A small segmentation model, trained from scratch: encoder patch size [8, 8].
Rows from block 3 of the encoder of a small segmentation model, named by matrix and row number. Rows with one number belong to one neuron. Each number is 128 + 24 x the weight over its row's rms, rounded and kept within 0 to 255. All counts start at 0. Numbers have three digits each. After the name is the row's rms in percent of the matrix's.
Before each neuron's rows are labels from the 100 images, of 14848, where the neuron reaches its largest size: "strongest on" is what is common among them. Only what is clearly more common there than usual is listed. The data: rosettes with rotational symmetry. In brackets: how many of the 100, against the usual share in percent.
# gate: MLP gate (encoder.blocks.3.mlp.gate.weight, 416x160), inputs 0-159
# fc1: MLP up (encoder.blocks.3.mlp.fc1.weight, 416x160), inputs 0-159
# fc2: MLP down (encoder.blocks.3.mlp.fc2.weight, 160x416, transposed), outputs 0-159

strongest on: earthy (36 vs 14.1)
gate.115 103:143130095119117178113127176153147128128181131129141149120112148116146110118099155142150150150141106111128142130126125094086132116135149136101113163101117132147109102158117130115114136139109182142128083110145157126138151177074112149105141112137152135129164160123100166140078126138168120123109126130102108123130116130122155079175082108112148106096146117168134105117151079127182134149164117101129142117109155092092124081110138119100177104162128152128170086143102132105122107150137121
fc1.115 108:113147137125123117088145145138163091076166095134150143131117142152146103133142137169121084141124129112070110110164132113161111114122148150141145146130111155104126081175096121147131114118082169091108113119111136129137148170097134142102113182136148159198126113122117107127079123124153151108118157136122097087125112131133124117097124098118106114070133106136130162112193135091102148134157142098115093114148155124137110098142142132127148138137114077146128143135151103111101166145141134
fc2.115 105:131131109090087123116145104152117140119116134108153128120061143131103160161089118151124113112150154175130122118128123113107133144108131139144147124125090116120124106148109092058123112160144139132123105127125150108133113165117147093119072129092127119143128133111136125170071162138152092141112068143123095125136159105135106135123111161166135082110132128149105133080145127097135102101126121140105165118102114129102142141138109134132150171161152154105179194147150151132169168129130149

strongest on: earthy (33 vs 14.1)
gate.118 095:065139162156109107111132109106126116107127139131077149160131089110123167115091175091080093126128098134143139145155124091067146097134161101127130182163133113136140116128104134075120130089106154143122122147158119134141150126118154144153188123126113147162116141126179117133105119129109083117160148138176094058145134122122119150171125139111141119117103170151147141095148139090121132117133118137140165139141130145099115132131168122121094121104153142119105145152136143122135127151125141
fc1.118 089:109126100143150109113128121151145137132100133166144158150129082095093103105119116133122113128153120132124117112181110101089123087165145137146121124162136114112169119082125142108164082144144129170138152144152126128153122123117145107152135101175115117155082135122149122127087074131110110137153128172095110114146202101074102163119101153157126106106091145155130162109130155117118129126125117132113201097159157124090121116141131120144133143115159099139095149128142133114142115134170145
fc2.118 099:101137144069127121167125117121089108113091102111138153137092125123140117127169139152137117115115123179168148146086115113155130126129096096091136140128093095130131115120113131150108121162139094156176138078121129103108137163161147158106123139089137118138093131127143102153160110169107109166141082119152115164126106129143152155076141101134132109128114147124109150117168147120132143139135119169134096126082100129142118122082088127128120140138165156101122135177115091087109105139127069

strongest on: cool (81 vs 14.5)
gate.256 107:174130124121158088112098124093090105123085146121139126097113145135102113123134114109138120152144111137143165149115124156104129112146139101144136114162148138153143085114122122148122131203040095096133134106122147146120154199130106107131138117149116128107139152104148136095132129116143080135129106116125103154127170126156129101116113137124148118135135134116114129181125109079145121118106120117090103121190153118134120128154120155089149122063129136079102149125142098083126122120145149
fc1.256 097:094137189120165127109111156099114117126104143102151086110164137124082111148143133089143097128097142089110132160141157168128095154121105111099133162153096155145097118139134127092125144165153130101122124109141144156124152143058150162119120140104140148117112125097138105126157105188141147125121112110105086149088150087158165149155121116128118135148111132135071127118135086111138124109084161085116117115146145145155116136150105138112076117119127129105079097129147112110150133115125140
fc2.256 098:141113090113165142083121122134092088116082112091118155113109089129149127141116147148136115113110112113136144084092108133120111089141107139102126116105161150151164142116182146111125115109118113100149135093161123118094154168134112105092137134129119144142112141119170092141107094114144140117162126083149117104129063124102112129089098131168128156126100118156139146090130124074093113103127121094152138118120168095097134155126120126109175142130118140134088130137096141125145111165115194

strongest on: cool (54 vs 14.5); grey (46 vs 14.3)
gate.373 092:115159165117213128157145182125106168108130108122104114107086121087131100140108192139152144128091130125121099124108153156136121153147168113155124122114122142170105095151141116112146150148116155101090130151131123163119147113081137174151144102117132150136133170148128179151122127143129137122109128166114111133117137141126127116119132154162133097155080130131119131106113127088142147149104118095094127112128102164137160168119147115072139114127176071107129108111151151121142133127116118
fc1.373 120:115125117119142164134111120168153147114165067116124117117082120120130112136121174136108147133137095129107116120113144134112110122107166108165170099142172138145087125166147145083146145143145121141138110134126116153103166148107143164110117104120124109135158143159095149221128131113144093115141130128093115118163150097112106120176122139126153082133115128107130182112148116134140120154154158147115117116197127135138163106141180129123154114101134093147108155097167142096129138134131140
fc2.373 105:113175086130116120132140141097078100134118154097123081121110109086147109119143126138176170138148132130117133111114106112130137171094148156146167144077112141112140166121106110119104135119101146118168134150112149175133110122155122100142122121138157159110084144135156144117126144137108122189126161152118126128115156140124134120070129105121151126143143088069112151166105115114138119139124108119170139132178133103106172095144120160144146127127112112142098160117109107200155139093119138

strongest on: cool (49 vs 14.5)
gate.412 089:116126135118141099141131141078149140149128165143115132121162164077131108126105116144129151095101111146100123091094127115086136115128142162149161171147164141156133147119132146140137146110119105121138151068104169125117080132159138138128107145124134112133109124124109117159139118129108139131148157090174155116072101135092136117123179154145089088161128119106106142143136158131150130080129136076123098086181113114146104132135168093090107121170170144095126129125150134141160100159139120
fc1.412 088:110111136104139151111107133117092075149107148093142141127178128086079103103093124103049166098153124135113095116137145110129126106128134139100144120133119148160140172085149134140127112121135111159164106103115143119120121188162124156127149128103129141147141119139092129150120119130134121138127112142150130095092126156064146125106115119149098127139135118103119086114154098144161103084138131141128099089142113144128133168124112078125131101158130144148121147117087128197162134092122142
fc2.412 095:151131127126201171138108098095124108159099121154129075112141141131140125118148164125098098111149150096141156109117094148134154133130120163108100153101134109113109150176098126136106152146178150129139137158089125153137104099130141107080100104105118134087135141113132135138155097108149142119147070114169095127099167116161147133110164081174139101100131120137087153156137123085137112122148115125164125121130112125136141128120116141140141119162167149139109167117137157153105154162088132

strongest on: warm (40 vs 13.9)
gate.149 093:123150119117156121126099143139118109088125121113147078145136150118070114140111118126091118130127168114101142153111094090118186128144149100130116188120130153147076140118126128115154100130125134141145134118120125139118138144119072168146150093150068118149120113113141087126160151120098086107136133137150107153158148122148102135133157133128134164085133143112119194162152118115128126112169093121152117124133133123143147135160178125110115126117207135089167131142092130083129117121111125
fc1.149 113:106093102153130107073115125088126108163125169116133144094127141134173114121095093159171141126112083197144145160158146120124070152104127124168166106103155097131115092176119128107121135126118145125097110131149100106153121116113142130151130116158117124132173130123121146126165101108134119098113167122122130112096115138156168121163119134123150145154156104087093109111135118146131138146110121119105109157111126150129123175101097096128151099134096136113141162107145081168148114172099133
fc2.149 110:145118105146115149123123138130152128107158138108092135099139179127149134153121148133147162122173133126122101108119108153090145086180125134173157157117122107117106151128105138155141169137142136167131097108088131136126096120132109174129115136085100097160115112143132111127088144122152157174146102178159146136107140142142155128115108125151104135116134119111116088101149133105116125164117180122077135134155130085157090175170138111146101072149106133158121115172134119152142123096100165

strongest on: grey (46 vs 14.3)
gate.79 114:130157118153129131135127143126150151116140064057120115108131130144173112136119157104155136138165141135088109157159140152135105145114097142106131104135101117118133138092185147161168118116071115114120112124136108149131113134099117131110151143126114107117119107164092132166114114162117101163113107105109177069117109098072118134112116115118123140081108122100118177119116094131129139166132115112125082105136146152106129130145151159121140131158145097159077116142127126118143153119188161
fc1.79 085:118121128142094113108111167179088151150153125127130166159127111130121126113128110121118138135128135094106126121170131122151121099161087096120133140186118163099133127114194161126118107143136143167109084129117125149122161161130141154130136126123121155132103110135125158117127123148139130181131123115115152142086127144129119147143102129135131105105173150130115141150170127168144067129127016090140108130145142100106129136120103152156162117164123131134144102179135110106113126105153154
fc2.79 104:137148182140106147125127117152100119119110108129132155093062133111105145083122154132131126121175110142129141119140140171132134095102105150132134110123138079119111130127185125113110114122127146168125184163149195096140100135129129098080128175106130129116182156164115115149127153063145127129119150152115104162121107118131120110178094152106122084096122148142108087124096101141131116100114155181118144153117142139153101132143107137097123130132114126103110121115135115120093099129125117

strongest on: warm (48 vs 13.9); earthy (41 vs 14.1)
gate.72 093:135126140119054124164138153125142118133075178149136183128148173110143089120157125130127158122167115081134083105121090122118095112132126110117086165109116146139134139145097160127121158163173095157135107152151144137134084120127155150174115083141132084128106157161092110131126147106140113155131169145122104103120134104139107100143106139092133197127146094101133140104146134121144118163127132102123120102118112151151130095107121171117151135132128104140133114149140129098146158104135143
fc1.72 089:155159127124118095079143126109117099130166120109199129123102155122135125111108157115144137158135119146121117094161145148157126119108097115143148105131110088116064103141110140104165136162142130128073164158122112113093166156126138148140156115124138128128151080101132151122150161163152110115109122125129136115160134190112153175094139101117092120133094135086099141141154155112102153125107152141156086113171141141131146167099130127118123114150144136120093105175133113121095154142155096
fc2.72 094:128151133134136216184134162160114110160194159081136128089097151128124137127119125139104149096119136107118116140117153145158095140146126128092120109136117113096119130134123104156134074130140143115145135147103114111110122109094136123090119139138119099125104151089096111128139115163107055125147133109133145129148147121146163107135149167156138175113153099108173127137116147100133155141102206126116123121097143146118093105124119114153120130116134132085147101125129113085118142093131122

strongest on: vivid (34 vs 14.7)
gate.266 086:159134116112122112141094125105146117142125129144155117150140129161166129110077152128166126143137119142145118139114120085164142104127116104147134107128129174117126141125109109144109157095102147179110178096090117086135125161140164090097130133125131143132107132108092078168183124121114132158118130118116195105118069096135100112156141134077134148120141097113174137126138145121170152120115132131147124089150133138167121089148101117115126138192104144143150135074141115114140131165133119
fc1.266 090:087130123101131128150077147145138125122151132124099120114126145092150070156122132102154186091140141154161118120120111110123138110111136093164123102101123144159128104109103135108154110150118145103084117110118094128125112158107134126148102137091126104108079124121115114117085136123158125085140081156105149171148106121125102119127152126124134133102127101184127138119171161118139171189127154124148156106164137123090154150141102099098105121099123127108087075111082104107157121138116149
fc2.266 086:130163094106102126152107106108116164126091146151149139136166136136130154103098145176090118125133132109147100156114089142097108118107116101123135140100144122100084100104087110153136147100112145127111147137160139121131151150119111136121142118156092072123127148138145112105139094131098142112156126103108121109145123121086102129127086098138127098146162140146120144123165122120094205159114128166145154149110126102120143148135130111109113121035176122156155134096134157103093087118122149

strongest on: cool (45 vs 14.5); dark (34 vs 14.3)
gate.127 084:149118113148198100113105092109149157156099141130106148142148116165122127079126128121153124098167126144162116123116103150099106122120148150145147103119125140100109083119102190128140104135149164135130171120106161139109115114108101130130099120102106128121134141176084148125156155095125129107154143158124116126134135138132164116175147126158123132116125148118163132102153136087098115100110126109148135111100154127147167099083109119131164133087156158096203158137104096123145112100157106
fc1.127 095:090123109161144136144102084110123110128143116134158155126132123185115140117136196174158119118109110130125114131139142159095122141102088102157131108133133106121150121102129110130112131110075153097123145117134132143132105160122162082090084131161126143118134155103129167181161182123153099113118141111173101156129154120128111105181125114106112074123128126114122131152127129092164131083150128114114136109150113119123158115104136095157185127079131172090114132126096125150115118114135135
fc2.127 095:144152084115183125097182137125122114141103149135113124138117128146114118105107136132160113092141147104069122159167128137148105119132137136134119150147131157096092124139176144156145105142129131116136154147183150137152135140178157131120129146145113163137115142151145123117142106181146121124103160121182148090110135119123133151118116158123121119133179111145141101145200164172140130177097117144114139110153141117101138159114133122111158136146144149166112144147158118143188118170166154

strongest on: cool (76 vs 14.5)
gate.116 101:132089133141199124097111136171116128130128066163093139080120082098137138148129150099129125136110096129113097105124133137122110115110145133147151098157108126108123103118117133083114119148118142141088148130120087132091117103097148114173135118135134154142112147108133121126127079118169152105117087130128144088088131102117152138127117136203125094158168110139100177148162097178161142134126097114113120131133119119083135124150148135117109155123114147140114101117138141099143149177138167
fc1.116 108:155123096134171105073108120157145138132137111134133128104126084178122121136117144108155117119092103118147156125152165136117129152095152184136111143142083112142134088118120129102143126099142172139107120152148082136155103148113124082126095134164108135111118138125126131167132120139130167134130128163091133100075138097095119099147117118138122087125146153160137156112116124196158094145122096137106117135119115127082102080147154111101117176138114155138088139105120146088138114147122173
fc2.116 092:143134139118134109128150110098115151176095167139142121119105135186126130135134120078140122124094122146129146081124130141116130163142120121120129149115115201150132156118128138096103155111140118063098101141133117188125138125127117132151151103096113126143109144121130159101149104175137106094122164134153121104141169111091121134118120109160150153088141104104154138100178127057119125156123177117101141155173099147079188093128162133128138135105142139129120116122138131133140152123126134

strongest on: grey (68 vs 14.3)
gate.358 099:121097109132107147130156102204160122096154111098125119113182153161120112112141124127118160118111093128141108111117141099101133125138112115130141136124136085130150096114114172135191132084195105148128127100135095088120154131119107130162160145111117117071132096105120118109127161173149151151131150130142128161122097117121096114134136119146154143120144130081101159120148140134142107099098077119140168098107121129163188105126172144101139121109108131117122122139139142135085158144112145
fc1.358 113:104113105130111133099155052171146115122136080107163136138170099169147100122164162119074169095131115135117104143100136131161105101099149125156163117109128099134121120122149141153106133087167144153134104114123109129143161152123098143107134107123147122131154118082136143155137122148166132160122082137144151127125095107058108093116143137131154118119122132059137138138125148115116131088149087132135185134126180129118131122133141132123118140122090107137134130100102160089126115137123129
fc2.358 104:083179109169102174120119112162164099122149163117145147100125125143138131083126142141123147086132082095136126130116161102159137107127134099099116129130115117132118147093132129129100091139129118087088075089117134138180142150150123125078096132069183121115112138150152135126126112118124129126134170137143183089105135112146141155107173121121100129127138129130133128127079151175110132077172150107126119102124102131123122121098129106138164139112114093097106119137124137088118114152106139

strongest on: grey (51 vs 14.3)
gate.300 095:131119144151145092171146130129132123146144126148132125128190108091167109121126136107106162153084101159137117106102156120109128159118139133116145121144149140118111131117078169134177153072142112128165124123125108105091121118113137125094088167137154156154132116101142134096107135184115130119139118102096168158098125102081131112138144144136132142118127105156136133111087131087120155110138113093103132157104141176106169111103099152110135144168130112148066103181131152104108134145163124
fc1.300 105:150137139183090142155123148092117137149081114109131116127169124154113117116139102128095131133161124103123126144124130137149100131139108117168106179136090130099101144152154114127132085105148177107122135145146116153158201136159134124151075124130157107129116124119142095156146116123152139130156124120145127146085135174057154113086116115127120198133100123150178141132152132147098138173121128107142138115185114121146124121119124140134129122170113129110135110125144137105163116086138088
fc2.300 102:155141167123148129122147127138106100101125142167143157104097125150138130088124135128087130099104135140132115155139172090124143113103126147107136126106149136075158077114121144119067096159105118167133146117126085158099110151088120162124183149150164145136085136117141052128145133140162130100121109155167144129115115112114153126137107127152103120145132141137136125089110153114129122139138131118144144167140102105154138161105180117173102163118134122101099116131100171100125097095101114

strongest on: dark (89 vs 14.3)
gate.320 113:112156106137131128137151113115108108097145129150123193168101142158142130112072122157100135176157108110115086146147195110146168123093185102130109118143120098132129112103148154131117128102087110128136090119130137141128094095148122127123153157133140117122104143154101135123036129098152121130120133113156152114110136145143103110129060135157120169102116132101148153140138116137109114145154118156134123109133136131107160089120131108110154107100125127122128086099177143154123113148161145
fc1.320 115:141099157128141059125121102123122115149124121153103155101127128100130127128165165049113145102092132118137196141096102147105105117097089164132113100131138178134141132156136151152123125168121113131140143147124122125107172146084141101165110098123111121173151154120130083142121147112111109134103119130107087093154102107115121135096167139155099115161153106147124131125148184112117130105139125138129155149141138153127145133145125114176110107098106117162148138097081100141141120119088132
fc2.320 105:091119149145130116113116133094123120128158113144131120138103152127108140117105156102130099119142087130094052156126147134145120165123164134109159153144117141122124126145094081125130120099081125135134137117134134119145128125056142110156118130074139114175090184141168149140172129103165101127134103150123131110146148115093109061086143112122090099132138116161114110092134112155149126132118140116145139134134134141133128169118137146118116164128137148120119102085117133149148183070104091

strongest on: cool (41 vs 14.5)
gate.208 093:108109122082122150108112165162167115108154154133156099128089164162140107159140106131136144124096119141147108142087138119124128123100123138189140172137132150102140155125125121128130108106152128095104088106127175114127148107103142147107103143121179125120129149071174142117142144157148110172104135123141133115108126139171143128114127142161146066149181103171109142106165128139094108153133137127128109151137122139140161159111059133118117160119149114131106107109117105148119156134106069
fc1.208 086:114130109157102134118092138154050143136139151137146128139137168094084112107127127134103095134125067147152124147099098128133140160182147140128123100099100106129155142110192135139134149126157111106125131107116118135103137161141125158116120159131109144099109125151167111128093114138104150089084102109142170085130180143122147147153137066127095162090139126130123142112125108105109123152145103127140109118095165091137109113138140162167095145138122101098138121160118126131116118085104096
fc2.208 096:138139076125144180159156117154157130151130109103090167148118123120132133182117130091162125127147136114133157113166154107123114110137107138101134128144157157182090122157095113148119127092109113142108095126073143115096168135099115168118119093124135133105118077130133176112131110188149139161119096084144094125145115131148117124126152144080145157123144077138113157127117125169134072138117142154140139136110145125156116100128119115099119129135112106167148129117118098102122072119145113

strongest on: earthy (55 vs 14.1); warm (35 vs 13.9)
gate.391 107:147108088133093100097152134092144139157105166143183150107166146093120134116088122177149125093113148123194124134136123130113129172105114175120182139119146104111109139129154129094143093137137156133105110120103174150143080128133128094105117127132140122164155123101140129162117147131118139154114111134194118132107104099119123139094114102122134124114148168155125113092120169174114131131136125094157173176147118138086124135152139125105114094144150143148116133139117118140166105154107152
fc1.391 101:139146117087094164131135151139131143130133137167162145098180139094129094139101098099162143124097121154124148156134112098086131122149094157135121126125104153122106123123136092138137160113121147156159095118132165117144115132130169100145101146150110120114131118124121170110100102123084072132163120142138129117124112091165116147158100089098125106078136115120150126070139148120079131135126118159142101167079116090116120118135117166155104120127120129108096125125159170170113144123061134
fc2.391 105:109103137121077119155100207127134132132094073163158126144150137128106129157149126112123133135114153142138132099083112166125146128101097126134130126107122155133121139148146144095143181127089152092190095110182186119128154120136145099108137188143170110118158136122130106142160130100096086129148127127129129112121144141133151134110121115163132110153120104118144110170108117116119167094122126112120140176122177136161145118094150101159128125118109121135154130123100152152126088106155113

strongest on: vivid (38 vs 14.7); dark (35 vs 14.3)
gate.250 107:117143126113150123138144160123158140141048123121175139155175108141110070126128115122108135114149145148150121123161127118124090136128166134076107134157115145178117106137134137116167178134130096159123087099127111136141117129136146084100131136133149163091163120149093127136174079138126139096125138135113095127120103173146171122107162108126113169142100137166115124132085122157114148150113143153136071160132131116099164120118165124071102119135105141141138132121124131164138130109110142
fc1.250 105:143112127145124127138118103123179118142080108139097154143187165129118096121125112126109136112156127109133141115149156144134096127149123137105104143118109106112117101134169117129069119106065090128122126126145112110134105137115117113130104126155136141107158117127082117168128107118137153130117079082127099155156165096187132163148119138156155128148142109123108138107111094188098093097104183150118081166108122164076116114142123128110139159132135175107129127115103115163111112113112130
fc2.250 101:112137144117117121169152125179139101160059139157118151155147090140103131143098143095092151116133139127136137156155144170155117135140123091133143134145139125179177144093158092137133100160125075110153123122125142133095131126112118111114144153091148146111184130103146120110153103128158141165131151128109144086153131130144138108104166106100125142113124128141147146154133122103130105098150140115088104100139114091113140122112132146113148145173149061051099134130116145120159113155126114

strongest on: grey (59 vs 14.3); pastel (39 vs 14.2)
gate.394 114:131107127174152098112081126111160150132126143117135137111136129148116084128161122120136114111149103157105168143164109136107133124092124142138146133132187148178144136132121111164127150141116084138136117123140144129151110153141153132137119130150135103134155164137148102167141083165106109125074126120134120125162154109099122082107140129082092122137106166135129117150120060151141119123145148173078137131133099162133136169150163149132119207139128104153132162117137118160141149154148175
fc1.394 126:117156138134126125144178138115101123100125123145117165159129100150121132097094163144115138109110157130130078133139094146153116094137091142134129123109063092131156113099108163129107109135150128104110114151107115100166136106174124086131122089128106153169163133140113157125109119125128141144142156175117114124115144123126138192143095108132100152131095108121147136106121131109113192137104101080198140139129116128136116110107135107090147083115154145161109137122120121145148198102125132
fc2.394 115:148186103095105152142125108136148133151152123103055100126117174106123149101087124101125167065168135149163109164107140119125091148151116132150129091139160080122166106139126129112156104125129130124127095126139141164125121154108133182107141096145103131119139168123158148143134149126134133078139113130105116173114128142102136141113136114126145120088141119131149142111120109162182168133130164108137111079139141135151141142126141104123092135167125119118143102097131081130132079156139154

strongest on: cool (77 vs 14.5)
gate.213 096:134152101104169087153122137120152136143122149153120132154106097122116153148187146153122116159145138127117101159138126157119118141105120110105115079088145126139143115169108139126106129133137104132107125103143146185124104123130133154162133147089142151107111129134107157133129114151106143143105149113125094109088096157149160104133100088160122146136135160071112103102089155173109138126120131082132118165103115186119122116135107149085095154179120117157107126119118184073100102109153138
fc1.213 106:130142124107147124144061139160117164095109117144166104134125123105107119131117087111116115125124148095101132133100162173120095130113121160127142116139134163152146102100118163128118100161197122122123101144181121093131132125105128112142125127131107117168157153163105096063158115130108158112133116147142099123089155134099078172106130138142144099152135101163152151152162129160130139160102171150095094134091088139118139153124089134141131128127158163117110125140139114127137106130172159
fc2.213 104:124111127153103133105152118093161168085134081120132149174140164144106122129111114090140144124148133097153111126105123129150132131098100124149116139147118143120142188137158096112123094110143129112126167144150101108122155155160148149089131105142137135108117132174124117188167107153136112151165118133108103151145151139124103130110122125131163117116128167102119158098143105110141143130171148105124156119059137126134167105096066162129095130119138195127131144177124162114151118099154141

strongest on: dark (77 vs 14.3)
gate.157 088:143162081107123158143167150125097145116101148146087159147098135150160145135125127165102095099099142076152085106118117140112125113123123128108130112071143123133146118140148148117161145123136164089104116100120173150082129159116129117132108133104137103169130117116168090117122099119113128114135140127164107152100148168148123150115135141083116122122175142149107172122124089126132105102159120130102154137115100151092145152142149141075105145152099120148123103124162144173092158126068117
fc1.157 082:050086143127098114122149130114060147116151129125151112157126167098159154147139142141156127172129143137110100155120120115158124118141130165096131088129125117108120179118167130131132149150102137123143137145168135134158124166116132115121098149125125106128140164126115141110078131128098136120119144127131178144133105092134164164119106128093140148125097113133091088120175123135120088155146129139107151149116143184139070126148123095123104091135116126157157139142137142071132138134170089
fc2.157 092:127155136137115115128113138137111124169078109120097117111108149136123146089114097136170157133137146153149181142126113148149135120089161123108138152116122165099133147102147138160147139112101080148139110124119112145132142144167106153135109130093140127118135136117136177207068155137118142100109133119130089144100112128106147131162136117128147137161154104118143136115141130072121093125164174132119106156148116076127110183183151187121130137144145106130094162117135129092164131116111134

strongest on: warm (76 vs 13.9)
gate.193 096:110133092140110139117129144135068112109131139130069143152174121154117131156112139123147136127096124176144129103093143149098154139114157134120105127150121121115141115098092168118108139104091142096113156115186151176161113151163154098154114088101152087115145101128100148133143160130110142118132149097166138137116118091102115132143063115119112080123146127118153108119112120128129121097151101103118190135107096131107128134138155140137158169103130099111134162108157144130189113118153113
fc1.193 093:103115116159133154128108134096140117125116167139114113109127145143146115162127133123138108108100127182146116156122165166122126118149170155135117144129133094164120088147120076095123098145142117110129206143082132113114115096142165139154130104114158115073149131143146133093154144150131126098141170126133150137129110136108137106094137118143121109167118144170137125127105088064125178128123148110122078130107138167140127135108073105103104116136119147093095141146140129075127105112116078
fc2.193 102:112102126146125074095124088124160110154121092123143131115108108130163148121138142107128122142160110103086163164155127103113099139120088092131121178131150087169089112138089154090144125135143101136144096156074150134157155157110091184119118106127137095125152130174118148087112122128107145133103120138130134135131137156145123103137155100100133150100128102110137128116106135143191097157064148126095162097121120113118142135156156142090117160151129119125133131135113125118101168084150127

strongest on: dark (97 vs 14.3)
gate.47 118:131110108133157116116150118126133095081132139105116161140120100114159144145110106172117111102138131108101055149107190109151130118113104143114106120121120159128149150143094149139168162126099118176128084162128138110146129133121128107083113136145085130128166115069095147129139135130150145096108131120104155168129158074154114125137141100112131112143149114098107124112100158168164155126123110086090128119105111139130148130097122117099104158105120137185143140171106109119108071127142128
fc1.47 113:143121100123145102098138134126145116134102109129124153102136132096138156164134094104135114122119123141132092143133202069115132129091128163138145120131111117105155141174101144147130126172115131151149109147111127168127136133104111125101108136091083101136138143107153134131164077092143143096128138107149123194105162094118141201078146117137129127153174140125111116094151141119111127110118086117115087113091125105138153110121143119104107099139140162122168110139097167116107086134118095
fc2.47 108:130138127141108105155106141128170137120129105101106121116128146127117154075169117150111139149157176180185204128144184126156113153094127109106166152109100161147116153095169142161143094129101142132181123115099112092150133151141157124130155128103150137144123101112121160113120126105157165104123131125134163110119154109114108082097106130172141108111147130107176125117130181092148128138119122110122116174150125144132138157161131155110138153125122125143111094118139138094104145138110148

strongest on: grey (65 vs 14.3)
gate.330 084:152150131155061147135112158147097117114130144135122115135137118136120162132112106117116121132125125135142139162079128124099144136168137094109155092101136136122108135087128107108121097173082111112142130119088121106119110100088132119141098112115145110149101107120163161097100148138086125131127151136118117169105106153162110137110129128114153142112148129148125079147156160145154162123121001129104110117121123080113157143101110146097168123118128105120136129139089109157147125143129145
fc1.330 132:092138106111130101146150095181180127134143084084125149131202124114130103146154141117108140118142113134126107141132124144133101125070123133097105136114150147108158158095098123141133135094186137141138130100201162125143116178137097098101154112126148101124146156152081125150145144126176107140126104120133113099124114062075095141138136117140140131112166102088127157143128116137111113116119154110130164133140137150091118100127139123116112143112144104140102103167146141125130157117140127
fc2.330 103:124157128141130103152118155120115109127147103138124120110167082128162086106123145153132114158081117145123113149136143155147184126098132113111120123100115142135144114075140114109134149139109154122137142179153174150140106154142116123144132120083185131158125110123175137097108147097137143149132183144096157150156118164138104124145102127121128116129149150127108095156094113110127127088125080093155110109080156166087080148146122113142120112095094161129107104112150137102159079141099123

strongest on: grey (58 vs 14.3)
gate.102 102:121160100121132095096086154171070132149125125166080119137115111179119113114126122131128095171094158163105069157110121145152106123162094119116131079148107140134119111108119145127146102146128119109092104095098114139124093160165141139109124139155100148118118134118161129119135097125108098168137121146128172126102154096133121127118140120164092161091117156136134150111115118105125115121134103116145167126156124102080108112121117122096110120141144127134154121100146159150098127145071056
fc1.102 101:108127148169091115144156112116111128107136131105111145133096092142186146121157125129123143098155090128147092121161126128161134135129133115107111127129133169122120146126151127100140154129126149154124146154171161111136144056134172146118138127134132133105106114136094119081107136123167142119091113120165104061163126065144118144138110141086168119105149180110132111142123121128143136132089118078139122102142126139149115143132112088135129120104133100126138169144101118163143142067180164
fc2.102 108:147121150149107122173111126121111127139139127097120128152122127095117144132136126126170150106154099124117131145129095148113102133054156152133128179104141122129125164091123076172137106133133103144077152102144128152145107119119091126147144125111162114092160139149118168133132109108091098172161083153124145117140122141144148088135149111102134126105093133132117108187115100138127142088153141126154125129138102086068136087110143153122144118137084147123094147148096111126084112101098174

strongest on: vivid (40 vs 14.7)
gate.107 103:137163107174120132092105109129099135068117112140112164156125155113135114169114103125118120134116150163085111142108145148097130105111178165131123162130113099092122113135110132116157139133139116133142122106129119141187129118136154109103137138156121126094125076145131081119115139130148082092158122172137150153102180101124147118129129120126120118172161109103150191097111154092117135142141136142158141139082138129139138104111140162175094139089109138119145130107187141094109114139158148
fc1.107 096:117157124157122124164172134116120134155121146156101119121110104139111091145077127155125140142141080109136120108121110120150140121169131079147100114135120124143143173138128141142173049130135126147091119137137110138136119152124143119134148129131126125154122140122120126142095117093106185139138136167146159123133054131090117166152141113107104097093154152123135082128134094062163117104105111125132088070142119130122128117113157153121141104110136091129163117102128108141111168154138076
fc2.107 103:152091119106122130121139096125162099129152129149150130135154170101131075116128109108123130099116148109143084117116122093105114149075111084135148115092109137142149141145163115164139151130176117151127165152122059157105115106152094121154138111118117137076143155133113136142141171117141189151145142105077139110106130126155115134163128107132138167109117139082087132113145106109151105147117171151117106176109119157116099130158116135114097107111111131130108087150096111109115091114153109

strongest on: vivid (42 vs 14.7)
gate.357 084:132112150131142083151124153116157122081145095119111121156109176152134091131101131153114153140149184164145131146097116126159110093128135108105133123153140126141105096139137098141126064103120096153163092159163121099149160110189141178178114133113112114108152107094119138135138111134107125114140145066140124132123113137157111147119109114132118124150105140128101151135151106077160161100134169126095099135143102097088134098130096115101134133126132190097122142109146149117117127126113162
fc1.357 086:100077138142148119130169101147110128163079104127142111109168068161124153126105094131142078114122099123111146154147110185145168137143160113134085134145103150078124132135168118129102093120140146149124108128094143161119166140082118135139112120124107119135109148087147107100162116126102143134163089103142132101128187125133095131127123146112142133133080135129121140148129086135137138112131126121118170144103172150114161127136124115092134104131132185094180115149155091118108144126123127
fc2.357 094:135126103138121127141099129136174128107150136109144166160121136112148126157138120169141104124149158182162108136164124113092122131135158121147104169091118131152094099128166153161136135142089134127168132103130128109137167137123158125119106157176147124073113112096146136125121086133180136156134125148153132076163156132133134156133074134118104159131167131141111116119154089114110174165127127141157100151095120125102150136094104185120126108132129118116081108107106169121098139157090131